Weights of a small image classifier.
Data: trained on simulated grey scan slices of phantoms with and without marks, 245000 training examples, 5.1 epochs.
Rows from block 6, named by matrix and row number. Rows with one number belong to one neuron. Each number is 500 + 40 x the weight over its row's rms, rounded and kept within 0 to 999. All counts start at 0. Numbers have three digits each. After the name is the row's rms in percent of the matrix's.
# fc1: MLP up (model.blocks.6.mlp.fc1.weight, 512x128), inputs 64-127
# fc2: MLP down (model.blocks.6.mlp.fc2.weight, 128x512, transposed), outputs 64-127
fc1.363 109:473492498578477478483492496505474541543549502555506463517527552542541452533474486432454520527492560551563503547475502498474480419477479498474483470493529470435491499484496548511458582503378515
fc2.363 097:517518511503456493554543449517515498483439469538504471453526560542501411540504472465542516528488539457481499557423483487592513444532461433502461464531491493520570489489496471525433487541512415
fc1.364 097:479489496473546482535470543510481561484573466500512538476508530496523561483458525503505500498461551414496423555442443528553498511551520517499485449467543509553514472451497580605481525592457511
fc2.364 107:524447492494520500533478460454433546482493505554482518532537508489578473622405539552467577460520532525432536528484476495453536461473496473532566508458523515480551517582488540527475525510520494
fc1.365 119:539452435560576561506488422479449487561483440580447529498491534474526453489498451515498453504476477517475473492506557445563511503482474577474575502525489517559503633484574410510527519494486485
fc2.365 121:555530460496601539460560486561429569472488497488466470522471582489524473466522532491512517462537451521488491505495517532521485528484514548538504485560528488544423543457537524549472522512454529
fc1.366 092:547498484554506606525582507489437577514562484487522480518557554571490467507540532461535552442478557548517539479536556491495486482512484540484436478465575447474478481520525519534526516486456526
fc2.366 086:521520495504499481552566502538512547507474488465506457515506587510504456477488506534534567543498544499513439508443463513476484486494535439477473472464570473480566466460504541525425459533485438
fc1.367 098:467519556514450458502530495515523519505440535455598508521542527476456510481528453445525518528491551393572497512495465500489474415556517510520495492419459423533425423483512487463477491501554514
fc2.367 079:500446491555425523475481485455477547512530482476521426509505417473501450524523508497462523418440547481489476471539471519533558560519518528578589550516548530502491582531494453535555582459613502
fc1.368 092:590485501482525462523478420493492509504557522475531510483549432481437518545494469493505477521491493494560446486489508520566494471516528525498484476532517581496474485475578418555512518548507536
fc2.368 105:510558477387504548476459480507507468489499420502467495498514521501494458522535491525504520509520480510545462461482466485470462534453530461539579517603433516460519511440535475523479602504505555
fc1.369 105:516563494484430553440541447546467569498439576474527438555490478552493522522527509436533500536508506527533469528462428540570493481521466490440552579498485471550494499478459546521537546514563518
fc2.369 107:582513462494401535437533501477489526497479489498552515470524488507462466489533457503496504434499480548499407429529537477436518571567493539474517511438542488548453551478494512443644525505550479
fc1.370 102:520504447464514508526553425547516455473487528477444513483482453559509530472544432502493477456542535533500470506424447480547605461486476448468493505566527452522462515472517576515460525491524492
fc2.370 086:555529507434495389528513419480558496471474471461440513471527535523460521509443507435472521439520481473397435501493493441467530534523505502482544529465524451480514454520518436464532520480514480
fc1.371 104:435539475502510571531548490513467444476537459437495555456475482492443460488471559512564507494591492471494456538511500543471496451583417498474491511511506517515454549585440470492463579558523534
fc2.371 112:501460477529468527440525567477535513458558481510522456571519539446448463477487486445512486417553446474424469547524492450529467532445481509476510460527525503484534447473535430461497490467524578
fc1.372 097:520477509529480498568509480466504479513499537401477469636497450532562521503453475554427520546486514475512487480547502524454512496534440534524556454439508445468503476492421536493539527487481434
fc2.372 092:410488530499546541528495449469441478558500472474474448465490450512468465458466425509486491493514439528519494538551443450498469490506510471510524478509428562429521505460512446429495517493490504
fc1.373 096:438446484491393550412552542514455440560549553514499472486444489494563505489459485471515481478496477546575451479474551458483527464552524475484432494500462496537545509490464468510498494509524478
fc2.373 095:531500469553532451488442508563522494531440480465575476462460417460536469492510546538506510496488477526508467461421524512438482475525459530491490499499507518465464626492505377566520547460411499
fc1.375 108:545508487526416437441537459554483511505526486490505474547503473450513518528552470406478505556513602565504556536513510480513495480552535511489487546526488477434511427476565433490492534455502558
fc2.375 095:458479490537487499559555479440473494517467486519502464449507479478433438476539500540543493481504551517504459508482523532587544486560485516560521505434525496431540608480501475576475492510476442
fc1.376 107:459583486536508481536531530559532461531452577442556447499518476451439510496501462489564554513524485563465559464580560485520503532522526519548516482471499494528470472542530491515577498452502494
fc2.376 100:546486462504530443513491484550427461514565472554513531507568608445522458557508469507484485522480483489523454457541473538512479530454571536520535454506523422483515561457536442517461474523540432
fc1.377 107:539510391507446464462544484503448508448524447402536467569510498532457497469500479416536437435543484525496408448465526540460521487533562480446501528519465514494539542524436559526514558485544477
fc2.377 114:555575526471509434469453475496461487451481453502492496522469488469511492479537525436471511519455541454408539438476512482480561539523542575500496480476531512498522546525487431538517538520497537
fc1.378 102:534492530472494502540503558553462524475445567466457508447464452551500469486574465482524592495442481495526462522553522552480496489516503563549582473427520502547534495547471541487472474400499517
fc2.378 101:511545468522490541568481547448491515420542435441535406442493430490554424488541485505509478547471499441488612531507554487576528515457585492474444564453486462559518506535511452414478456502458527
fc1.382 085:407414509570443464465541509552542570487579487484402487469498519519530520451534517485488507544509563536494518516524431575521556468502499492467488491583549574496569482425518475611531536521506562
fc2.382 082:540595485515409496541516509515497466586495531516540471558503452539490565395472565469495524503536555532532500517433513486442505520533412497503532521534414568448522484554559481485510467466463481
fc1.383 094:480436560488465540506500519547460562486541518414463450537591519489471446527479455570486521500501445487558445468506430484503509501501474445483469469456452480563443508539469529518545476516514480
fc2.383 099:464509443548496516491534553484419533538565470554550474569524492491516448486458515519573553548548523514439527519568496408543483499439506506516486549545417524500502557551499459481530500455480439
fc1.384 104:509510498514520551486551480509461485515465418545538479439469397539539508429511529438428576477526528499511472444553528463585513471528533481525591465467538450479533478511433500485469431544498522
fc2.384 102:598521513420546498540469483471523542465425544495519501438459461534496547473558452502508515417514499530560564501497548440480430522530418485478465479480421509470448492492505509416509471473524486
fc1.385 095:502562493499549548496535554504529498512478510500493593438531572507498481523500516513527501432518530528483556551487477514482510561513554516547521518473571508543500538520480513484459417442472510
fc2.385 096:507433466543494486545461464497527482507438563516477465534457459583585454477457539440476545522473415519537461502466466553490543490458492395499515496468534446485524517506488533550483519493497485
fc1.386 087:506466516504474555484521489517478571519548509484516502510540565538563478518556526479479507547483539556529485550428548486473492435518528536524498509463561466524474468495443584539418534465478528
fc2.386 086:515517464519516480505512425445499538469526481543448550463424561485517492453530493451502484504427488509507476538456391518495552510467493542477527514481492473459543528550475499481517462561545530
fc1.387 088:470484518534537513493474549485564492499440548486503469556504492508501515449481571512503538476512561589483573481522577484598508467550517537543553507469530487430475505463563551495508520544456485
fc2.387 090:443594495519548449490515567476481534405528426476494483554510443447507489482508504535453451550522508536501578518455545570478432488537442520377479506464499510480524487598449443466492453531557481
fc1.388 102:455450538499493522531493475524475506457516547497472555503523553469524549498495466522502523451466424494506455544471407475507516534477597487519591494537507574530496522399500482466475438488517448
fc2.388 112:564455578564454482498559486490467483459409545511434535536471516491501432627505615523503501499468447485502510506589486444577550444487489508506507468487542479472573509442505513488446407446516484
fc1.389 103:477516552518498501451526535475508488500556440470582524434528546510546564448472487456556500460587486455484628528523521493450495533526471433454488492457446468512521570467467523455560549461519530
fc2.389 097:514471532429507469442522442483512495516463511488482474507506462496459453555456563474519502438574482457441505425515559475531479572519457574449445483487516487464395486574474489484482545469477555
fc1.390 093:505476433523578450497556471514508480487485547495430538517475525487508538447558395579496475424535499562491440468437506485488512513519571545529487509499528469514491576583488535461449490578476489
fc2.390 089:557522557476517489452475481530491521484522467439502490502518587551526503519482520555480522519528439522503411480424502503490509521564468477531466515548512473518521408489537476502499521540545454
fc1.391 092:536553515463486515537504509475500539509539563419561477478526604520562499548511502478474528443516556526491512542452459511537518521544427474517502423519527530544476457494539510568477442530484568
fc2.391 089:487454471575464480499532469530506555470478529573453487487471522499462481580535503528461534479525502454527415510500479434452498470508483465524525551583493537462600557566550487530520550470530475
fc1.392 108:562492493461405461464539438509409534450498409486539485522542513507452532467487505470486450512540553523527402544486574554488470512568491529530574471490442528524537528537476533518506565569513390
fc2.392 118:551570577479510522544479511484447526398529526451483506555481506524489468475551569539472514512553506478364486479530522517480501524451575526506485468451492479453467448450431493494496551466495543
fc1.393 092:507511463523510487489535533557499452473468474463569520477536489443463495454421509531483508475424534495526430511472475484469556560499495540543519433526517485428396445427525524489497504468536465
fc2.393 109:488475497528442493573485475443472475460526502509539493582507479490475473536550494518474520474469514502477509495548504517397538516474509481461576483488527513509516538550538546494509517602556510
fc1.394 102:455521515490469442474440412481451496485523452490526521515557533451560523570507507464490423526470597438549595453483565487531506582569517473483525487482535482437395549486494557499513487419550474
fc2.394 099:464511566484556551441524542494426467475492527501489535448445460510552496436547471524471482479558432504505524527562460440454501588489524551474464468521517525469514557581509526538504545481444529
fc1.395 096:566500507478530437496508485548504495427531535455502449454525489481528439527468410497516534569474459428557490450456457601549522473484489473508472487569494443472464510564488465451514502479509483
fc2.395 096:489448529512487586557518509513516463563496439480484511471508441497514436406514497515480509473502423539491528460518457428507463473518452564438534538503508502458493493451489440520526539520510616
fc1.396 110:512491455467479469452574485519433448513481513496510492519518513531515457469475494452497516498487548555458419488445551471469498489524506498469515540505549469469467485531484514503461398503514493
fc2.396 108:574458504537489508549503353535565552478446498579497503495438595523492474494494513455527493506482509461492435545458426493486606529493519491524474476479463494527504512529463485552507503599491539
fc1.397 103:455393462577424437496549501511459568577474484477525481533499476450479575536509447446485534508478482472507479507511536508521543515513588538502476519555497450473487541438517487469504527449486528
fc2.397 103:556495519519479471571513539508530538544424527521422458467471437528501477470480493566471539465447512512471416490512473504544547488513465458553557467532415518457464446484466459502499498477486446
fc1.398 093:420483518482529493415495443474466464497563475465517544534518466517559506486465413475522555427456490506524623491553525451518531555491470424403475439436532466520463538524528511484507532470479480
fc2.398 091:520437545483481513486487531459435537490490532440546562509484428522542458556537577427487493480497528481428598509513458462443453590477478579476429516487489491459434439512450485475503540466461503
fc1.399 098:478568513540515408523487436501465533532475545528511462557508537529459562524482478546483375536562508523443481558547539472512558543484516475547455507468541489581512494569514499509471506461477500
fc2.399 098:535537487443474474506467480517517542500420508520512550512455528503604495484447468458559534489480536464448465490483561458481551447516510548463555491534441437471495468463539570468478523544491505
fc1.401 106:448450572542539535454473521525507526521437547474485552511562407531496496492526569481447442505438541519489546466482483372514554527540453467477508470454493512436462482487512449445438573545492426
fc2.401 099:531529529516509499472496501420494548466451458536528544530463435441551449495470500449492482513534518472528598474527545509531514503536507498418508469491500449453450489561455473461555444547449430
fc1.402 113:485494525452553506505439482477457529429612567477543471498454520487559478500557443506486505450501371509501540535504538469502519548478494430503555558518538511464508491451549462436440518476477557
fc2.402 112:554495520538450512467566561562443530506577510477517534505430501548542445479502564528478487495508588548505583483549416476427489557469530487511462505531412486522471519485499496460534549455478540
fc1.403 094:460472488555448531607521493479569507507524546462466513527558490492521538470538487479520518526526594490481476488509483584556556409474534505474557513518539470454530455421506535537497494510494557
fc2.403 097:473542510522432539548455569519446495565473536533523492555493421484517573421472471505506567513539482530510523495516482477438472515512448514518538558585436475525560504524456471441535502477525515
fc1.404 103:480498568527493562480467481453484448572548484502527559499529552407520510540483496491501494491555509383478493518486423456505528493500530426519469527458557520484470482521452480532429520488487478
fc2.404 111:517391465520456471463490465514484537482450519553473489492404468550512452530494551496488567543440467557467453495502486466503555557488518472484501447570476474578518568466496510516450552481541538
fc1.405 097:492493511511500511444550416523473459517583483577509444515502518457494555424531526504452472486558583454518526558465514604530484500519602564447556490514485539540512529560496476502488451501474488
fc2.405 094:512537505556581504476475508414546531494488509547476471517491397569463503463565485476544485497446515421563543486502485512497420422425475459425481493536466505454543433462494524480471505553470505
fc1.406 093:492493515556488549469527495486482507515588512461428512560557493496565465455453458485508527499472451437545452472568528562505530555485473464462450511509532482519519530528507529529569435527463526
fc2.406 096:435465485485478542486464466535501438489542553532523447490565497525544486503526457532572492499528403543401514488494555461489482495453457537439524428545481542425523488537487485529512603553478611
fc1.407 098:481501455578547527415495467525484499416504512542524509556497547448564438486509472551439505499445408507514436454458590507506470448566548482463532451521543527480524547489455548484430511572552490
fc2.407 101:474526497540482518484474467521546498450472484415504528543543490526525528456511456475480521469501497479521451510506480510491587593513594578475474511541524503546453506519453458524478522474563401
fc1.408 107:495446493546476526494479474453463506485464572547505556534527540515512533551471514527506494521527479497538389502470420472448526559476542523546526501443521544486483555479471480482496532430404460
fc2.408 095:517503518497561480530462434524465510532453615485491485535534472553542446525502476520539549519466494514520481470529447516543512432469482482518468497415549555480433465540563531521492512542506475
fc1.411 093:537414515520452547474574471461439528559440545398480419457511517521532545484494487443521525467454512522497518510561512469488541515471560482498502450546522508493514550483462558511475464460471442
fc2.411 093:548505568542436517527506511515502550536447491557490517485491451501479510511481491532492506410405488473435459518474476483496504508501465506533558467484493508559458442516543489535548497439473494
fc1.412 113:568477504491468527487510520447508554585499505479540502512446521483539526517535493523562504417529548529422511519466490523553500526523452568508506460485488486533413552511497414518485505476418517
fc2.412 109:499438472391487478457485432516522498503449519518490428518495536480532546489454549478454487452521500424561469499476503473564533494515494437508528483477481504450457490489526466529553541447491562
fc1.413 101:450503467481464429500583424463477441538496446536505515479511518571446479527455462492532518519471410542559526509498508474482509521458493452516521520520555498545497598458491534471498479495509464
fc2.413 087:460497555536514500557582468498543466540555541549497447457477543442514488522477491538481510455473481499484422517373423495549538479527474548466512517442536555491501495518508425505522476412517479
fc1.414 101:521490443526542500621521464515531514540432608492491531492512539491456555549482533437479583570525547502526485527515501577484506450522489471540538484501450510536479561491511533474439492443495501
fc2.414 089:496530540483552500448489479464532489530457489501516492512478460463523499426422548513519478522490457553514558562512501498597522579456460549494487551475507515494474478468513429552531525523455524
fc1.415 103:464542499500499483552472465470518444428474529608493487469526431469509526480462493495540471551475471538556477518461456460531575484525560481546532521450512489572551568563480541532493579500472400
fc2.415 114:550426532444549567525418537547565521491476498442507495516507543558450460576497534536454459536445510467506412453485481478539454567497413556579438475474506491447457445486475525484486523489533470
fc1.416 092:431422538442493426599510511559495537561481508487450433544520452557580461535473507553491511522472478526557497491548503481523472504496553500478542483422490462516495445517488393511517536555567465
fc2.416 088:499565558510560528516557514493513475525477509554525521531486439551514476458429542533571471545516581426527524500502486507516456450479564480444473625550480483471598498541479471450496526406490525
fc1.417 104:462485510508592399434488468531523497530496538467528506497512553521520470526521401510505422530518485585514510481412501454467534464463536519489512443513507431530457540454432478472492559583521431
fc2.417 094:513558521477452512536578449495477524546486445455479493553523515530487518483516515447444553439537417468490443477456478449435531496458543458508537558539527475520475532506514489484428527446548449
fc1.419 102:509499498592528494450486471479546490587489514513489486508499446465488491478519445562539532500484541424449526476530503542574541577491453450468509546466513428481479493459478598562453480561438476
fc2.419 102:550525486536485429510470542534468577443485531530531587474532480533501487463444436481546519513519457517494506429547538526401501485479543563504478527555445532476499445483521495474500485463453526
fc1.420 092:519493492543509519565481487608529476478576598478497541526568530479453500550520463402511507490501542435514517535468491485486539506536470487449492523507508455536484500538501457471524480455435494
fc2.420 092:446582488478527559597543383442473511470545550512444494480513471467506444455486548509511550487437531564495532524584448492538509534466506531516502549454537470427571556483482487601451503486561425
fc1.421 100:521407505563473443434502473541503443491527519506489593500511488465563540476472402529445448499465429437471473472488550502492550517519610511484525470592436503494458531502530539496503498527535429
fc2.421 109:503507491487412454506539538495452550531442519425518514544573510542495519495485516535523551479500472521509450459440484483468476520558472427468429545554459443518466507509483449549516451491522464
fc1.422 086:389543468585486495544509529460498462498483542481477496521563512494446539511426563470522533481518531558530584475503480499561564473511477476565457516529511459482536452427492462533504485529458460
fc2.422 084:434542484459516509440537537488474558453485469534532465588430474461500479413487487462455467518475471482502516538463527509504449522484482487432458526485481488445561493545458512479492469494554462
fc1.423 103:466516466511554504511535444489504437500543504435505515521487602482516495399459503421560510486581517514536537469514500518499565512496418524521416528507511506485420472533456453515569428508500491
fc2.423 093:446480452427501551486575591505659445476557515478492516499489482456471469560445502482523478482517519533473519570518492478475488482486487488392475509516476477424500457488593525416489526485409492
fc1.424 109:529542521516502535500536550589462476517538565481505453542562508495496435483454461491502508536454442517536462517531506456477455453477500454506497506498509488529447439515506510495458508484573551
fc2.424 117:544520549529525444472533544575490467552437522496510523572429491440484423545517518491438523463448519551486470465492442499470499433457546481526463491479524528563469438521452526572492507451468505
fc1.426 109:518540536463446447488537514563484519501479512484499495425487555521508520455543520476484601518470556483516537476564527519548451551502472501530538500523521481496497605507432486478525485519554563
fc2.426 101:560439525504479567612529600535415469506523506542491557486474579512488467506524466527461478500487559457498456502534379494457478495438477459500484486471532487521489506472480485531519520476574565
fc1.427 106:510501452625578462436505471497481466513468492497454476513458508499540435494458459525543514541494519534532441528481556454552557496524549465492486473528548455514462579532441591468469511503493495
fc2.427 114:518510511499450527524493471548532531500458518503362481514568533555497509531444413486467550491475498508533406505438458467521561507540505485512450493514490508526457417508529462456477470484582518
fc1.428 101:523449452526469451426508486487524519517517476471492501593528521534572459452473496545483538533513576509507502517511528549561523561482521453486543430555512541500556445511476482478540479517472464
fc2.428 106:465537533492474467582466467472584473515445548495510470514463502525503560462472454519484495469529465525529458531448519488441466457539480530526539545521449534478475510503536570472509450474445531
fc1.429 104:489490474466528489445560505551451507552526483469458517483515504533465522557484524510486450492509511525444492496477536421547470520499548503386465519450476553535483536518461542432457490566527491
fc2.429 100:518488505531502424581556471555459499476512472528532512482487549472536474456507491460527557502463560491424454538459427523553454537438541577482543570560502476483476492428557412520509459496549519
fc1.430 093:561512559489508514478473453471465508506550552486516516409421561515469489497482558526375487457543489466485504477530572480553583571546430534517484485560505488525507539487465565492512466437491498
fc2.430 094:490451479497518547506523491508460548563492500545481460546506574474532517464470557534524520500520521477502427473479471485477461449550505468459519485548562482465454529443484512473522601436481518
fc1.432 104:498493499570501528511526480548479591579525493465529437507509528486537480532581495454505514467523562513414457512493534494495530474535547513496433503428481540477491517427494518479444568504387477
fc2.432 095:503454503460506473520520478441457537448483511544418481494490564567536427524536505498447477510479513574459484502426470522492427443496483428527598469474471489522475521466452474509478527523534387
fc1.433 101:393546498546460452497541486511432510480509428496504493517485469488422535505510537518521520445512524558490611469468512543529572471483457458507479485425540480525449526511551492536500479571445503
fc2.433 099:488523565473517546480529550468444539535462512476573521527481427515523484558438556490422501485486537507420587488524491568501434493465532566504518523435547498444500447527520545472513468506505492
fc1.434 088:531527520530396531493622523509494534511561486522538413525466544505502488526520447447472565502538476544544524501451528517489488484507487508492466514519475519421518462429475473522480529483470544
fc2.434 081:523476508508458485527536425546435510539428493526461466504548522487464462520530462480516446504494544522564460531484521533518527487519544436511490435467526532515582553433525447526457467476446459
fc1.435 112:544546537476455552527507535577496405538516533541468450498534527516494445483492592499450553489448394524543471497481439446512476489465539555517497578445564454541427532488462503483435497490487500
fc2.435 137:500463550539484440448510450529517471529446535476493483554520474442508486522466464463457567489424520511441520477550412490454553457508562453515491488461493517506463500519523581518488525408512498
fc1.436 101:525501525485513474501437490549513458531535519438465506466567517587496486424503454491514527448552407570440508515471464476527495474498604466519519597387507467517515513498539459391498493496533463
fc2.436 105:536487539519521508512490441565566456540442473488510456457491503530558473561488576527485476513377558517466483500519515478492525455496569470535390471464552485483497414510455470574482526487558486
fc1.437 099:519460521477485535466484401469455542508535496505453463580544535529467531518490444519514522497480447546484461507540548494535530541574489525479506483496490433470496495533517488481452470454453457
fc2.437 100:519488500446520490532458488576508542561543545459511529475503539538511469570518463469554495495492456532557507501523539495521402429486512444579497503514463559554505488398512506436500555524562560
fc1.438 109:555491498443489492499572441567495508485497491481499400505433456555502538500498481431439479450478413521538478532494519472536563459512468515472472509556556525508530546479563475533522482539508549
fc2.438 103:531480468472429471491573514522504500538455463537496519526483543570483438519511439486504530437512541513502408465438599540539536532504388527501537499424511532490479527506449471527474475483461479
fc1.439 098:549506499546518513552449483425524556500497553478546512488508554536528491519501526515416521507417487466489483515470481491558541454520521509562531572590465470543525469498455556492488453409465446
fc2.439 078:491466497566571500532494471514516534528545520560496456496523490553524515412426537567501473515500491515480459492561470500524560499529431514545453495516550499472404488451497485515510523521447532
fc1.440 101:518576536496475578541548476517449511508500480533494440548524500512491517492467445506518475467495477468389490495468580565500465532506534492459495536488551423498426403481419476484469497496477561
fc2.440 103:541496439469565470468430496474510451529461539473505482542550477504477429472453526497540512498501483559482465491503460504446452437464472556502509523526466545489522447438496497481494494493527493
fc1.441 103:532481485524538579525450541488538540533507538516528493475560583474558426514474498517467551489509542472445488595494476524481524576529441449590561523482531484528457520454529468504436490516484458
fc2.441 112:474437487511448503540507494509482466535462562572457479552460552529540467537469480522421488469466494524475506539452480416465489530474491413506537466535488450530476484479559474548525543504529557
fc1.442 105:445531509460478469530561415473486456508576444562514491536562479557478519455497431444581530472512411506518518471443552490441443488459526475524537505531485515557416492595550427523555516521481468
fc2.442 098:464492538500533524498544477528530440460490461530471443486470512518488530540482543489522496538444544514517548506505466544517512503427438539553462492380454582455492526546459421571419482464507484
fc1.443 096:566498494556505597558516479513471549479557566525536464493551494521506449436467506503497558507508410502448471491452532540491515548524516456517477545499567458499460598504464481491462497495491561
fc2.443 090:446507532451480466525546462501532445604485523425491446541506499552528480495488495454450532481491516559464494462510455508526466486473502523531524605480473559519450455434500568564442462444486494
fc1.444 104:483521540528510494446483447546513453525433594592459461449532461550469563495501569449485519534523519514532478587538519490488507442535507501448558530485530528444529441545556449548453557454538568
fc2.444 105:477545541515448508550559428456516500573439536495494447454548501469482476570529502460550524522454501534570526494523445516540506512516499557497577539476534511490495569490456490471518532555509443
fc1.445 088:487536508525575454564496444483463489502492460511467471584494492473516559487493541431413485489490508509465485545495535591550522492471471518463501513529548432441507454467481605502515536520429441
fc2.445 085:471499474490549562458487485532428620456499498530569491549477505485514559528443533450482496493509516503501482468523508481435461437548499498496545509436536434479502481547500488460485405502480488
fc1.446 100:517510496449498470462506484512555466491446538465474478496526484521525472573459381510486593566510509551524448541494487492543538454529431529558543517474483555477498425492522541496429551486522512
fc2.446 099:525542530503510539534552492516520432499482428464460479509454522490513429472481522494455468542450534423517623465465454504513539486487534508538527464495545535512534461497569458551546444494544568
fc1.447 095:514486524511535498490485553489438499493557475485548569534488410469561479455450580575440428573503558483454459480451499472485512485510490460486479447520536511540497466519566436451535504511508500
fc2.447 103:494478617490506454518471582514560504491526464503549487568438528477570517512539505538514548517467566455483599470529467450466495527534515482492482506488522474528492500522512494457521481525505501
fc1.449 105:543569467532489472465538480543480439483545483493497512513504548456590494478466513551573524506567527462517499557431484494513575490434517449509506526557534473493527520527478510473477470431503474
fc2.449 109:490526524496576466536509471497598533552406479555388512526529516555495477520471473554491433502431462534532493489482481440482522522527470537510463488515527508581538485554509530538512499511500511
fc1.450 091:472479450533529536516513506501533542486468505474449503505492477580500506435513509497517517447471534586527508435402542536499460512506557576567540497545531459471484502461566487540498464488472516
fc2.450 084:505531466467607533506499602518492526478512495533477467539488492482475527482443590493452448502487522486574491519492499512467470521465489443497468519465466526503520523529430553413453451470505499
fc1.451 092:443539531530487506533467511478511502574587492415481464514446454447520511534529495483536521431546506464438494530484490537467471442486502427542501556514567582544529549489518442512435503499457514
fc2.451 098:482478573561520485407533532476502525508521540490562511544418494493510461528517533517474434581469525529544475540421427491450541508499510490493529490538462523479541479497507445484459576468635505
fc1.452 096:522475506478477505527522549530526436465471614505522476516527517515557534486510508505531508462502394474492452488460497512407518558504489508574459526522538460512491505492500453496417507477477423
fc2.452 089:469552529507513443566430453495536402596456493534528586558460456573529470493488483507534472522465520546527553470510431491462484438441523468487517549444540561496425452454532578487535510508533517
fc1.453 096:496571540503465526521478488458554553507460546492562505464522570544464548537497498477581532501469544504536501487537461512573507454580484517521473482437465476531473463554500532564547508514509532
fc2.453 089:504491434493473481483509487515500497503544481490411490446544500413514434519493485518467458518511559471501463499466439551556529559517587432505520510471561446536544567526531527492520485454535490
fc1.454 098:467475528521449551558514448451436530489563480507491504527517571484496513450503493494441525491494449521460489473493538499524589485500442476503461537481513520528508448542407545518534475452422521
fc2.454 093:451501514492531499475511427574499491599560562533502420450520509529522505536454550522558490514480476484395430525526470415536534519489474483414535457518465458481503517550523526493492485518457547
fc1.455 101:496478463556500495418550505573504515545515473571436500505430508461451461438483467408485560424526470500459513467396458493516529516535461528491436511524460543442511501544517472451516509444442575
fc2.455 103:528532487481533552495482523545556533512468494444563477506518461474513505517430587456522537489460428407612535482503508493482485467442511389507497446446500567474563445545533455506488503474467490
fc1.456 100:547462617530444482402536574477497520577548469451592471480518481466488528484503474498466479461518489503490544574463476535466473505500413520552477512485600473475475543443457472492538476498476521
fc2.456 097:450507488464454459389535434505476586469496551495506423531495500502527466474486441547443471449453529446533505546481508510499585488529482468557486489516497505440549585495482454501464510462479491
fc1.457 094:567530527600504447501507516519493457561513528463474461449534543500514479494486572485476479498498533464481517532444454457414487480522508504516481533447549459547438492519467455488445492454482406
fc2.457 098:395468558573493507456473478509504517478511502581516512484422495497544450512466508530418474509506491537506552494449490454484558473472562438568503514495515528495556485501533453430496527533605487
fc1.458 096:564423540473418436519415543464573486552547486477591486507553484467547452442490460488493532517523573494547470518525514554547521498541481582546538452512470508514502503537548449484581480542486476
fc2.458 084:485485567471416513512544544411601514514495516559529504542468482474504551462532569423485537461498581472553467496508451525500510515537498509548532527499529489451482513472500480471499508455510491
fc1.459 100:492608522457516534514466505534483478507459484475476503524489425501524479485409527506567539519537482506480464544528530518402523398526446500488535514469484556533434577527472476504406595504566537
fc2.459 091:495500439504499537525518524464509502501533441461557555559474517397460452479500524371506466469534387495558499486472532424587537526424473502519528523519535567436537454520542503517518466508502541
fc1.461 104:419521503592483547536558560517531446498484525471461488496504536480572534427426471446516474537484526517497483477495526549512563510521488519515494515481530468453528470444542458578520517523464526
fc2.461 092:533540438539493540501548526568538498487511504517511469492493420524513495473526583502446450580559522489431531507474513557560518532509440502490445466549494498423499446567479533451507448524472486
fc1.462 100:491524479501511497421471492556472510521502547542596474487482486527545522461493434536554491504477512422464540537520545480512443491452550476561468487496486533525411527534526445472446397498467539
fc2.462 104:506524467496533471462514476516477555526443481452500539423483439501397550538519434503526513495519493488493589489515510550509489473443562472580489603538487385424445458497518475496543489544438445
fc1.463 095:513520462521419553553513497476517456506534503510492466482522491483483459517516481455472557508554469506545512503436479531442551480411458533526490577476501501529622456496430403540524562532488532
fc2.463 088:439491476512524479494535543464532446517497505510499484530481506510433427399508524491486468514471484518494442483505579476527470500485514465474465496489497552441529500437524447568501490498581484
fc1.464 084:466494552620440503435527415528509511545503570500507443495490505481499543526475570457607488475523536480552483432514508481560445486569539478515515460587505480548527517496537571546472496450461476
fc2.464 077:582436478474580475527544471483515497502459484563386459529502541507515457541441511424451431483431483529521492566532478476445493455525478513479465475504538493520534484460500510452454522550546548
fc1.465 098:508581559573415601519509512531436521522521514431539432524533489454491466496458496490483539502537444514458517499487510519458523519494496504479463491442546532438510512497438516449542494527473494
fc2.465 095:457461470467540456486474462465430531585506559449506520473500536517496453524526475446515538479477502521473442539516491470538489588500481455471506472454494489463529488459480479462487500504503416
fc1.466 103:483542531487516527532515428491442487513460510486543516483564452509485561592501490553534512518426510544522485501538560457464495507564430451510546469468541436478510565511513449463399550536528481
fc2.466 100:544557507480491511465489492463465522457439504447451546470457415418469485518542439503526465486493504457488554534457559563534424551535546483421488489510503434450525484483524546458512523538406482
fc1.467 093:506485517496515468412490534547477494511499480486497561466493449464509486439484526467467492488486514566532535458426541437517556511536515450571497439459469497423509455517487558411437495525457492
fc2.467 108:517540506422492529493499546458498569423480514483558540508454406467491499474522572497476488449578501510543616459536461472520396523516563542475552462515525507471464482563454510524544453479453413
fc1.468 095:535542495453437464475455498522539497473568530551501425467529507546590472565465511522503548598467515467553554521484491478554483516529529520523497462527515482493487536571521453479517500460496486
fc2.468 096:484449523469538531519564539482544496542450466435500547489508480476505439498542545491532465503467485473493468535530440503412532520522531562521480577514435520455505396494523540552409542542496546
fc1.469 102:547476582541500487528485573507507573591544500481544514545527485523539494519579497488503535419443508466485536527480436544488474511557454549509504439446518441521488480486525456504539503500482528
fc2.469 087:533516474435503492434506520417419530447453524576497398464501481554539491507465432528520523473517501457464452489485456526461502542458557529513476464492469455484471554526503460555478474494522381
fc1.470 094:482495492479386465428490538527489537554495468468540462563522519538543476506526449458510488548472493496548476506523584541573539517583486513568507439603475465475523441482537504528524481571530550
fc2.470 089:543484528538464496547489552501473448480465506507473488539486562502467457516533531550494510487438522523519467452481513524511531412518489507545457501475518522480477526487502430495503438388470480
fc1.471 100:500494485506490459567494569540485560489478513487470493544492471505505443493534467510583523456511498460491498443551528484463477485468469482429594532415556521525459476560531521526422415521510445
fc2.471 102:521493472566496502469511563401447507482517490454532468511563405485533458490586487514485491494484490421510640517534537496494418535431487492508395478564492469492529545522503447479437490476479553
fc1.472 102:512515491454556446460503422516498444505472502531528527546494509529520452474462390572484494463491477583494576456447498431529583486535528489457481496522510396555421534465522524504516544571514447
fc2.472 102:532521551523474436545531455440517572471470499495435470501516485525483514446484501483451523462532473494431386404470492435457506465480503489480536506516534548496454431531529485481437501488511473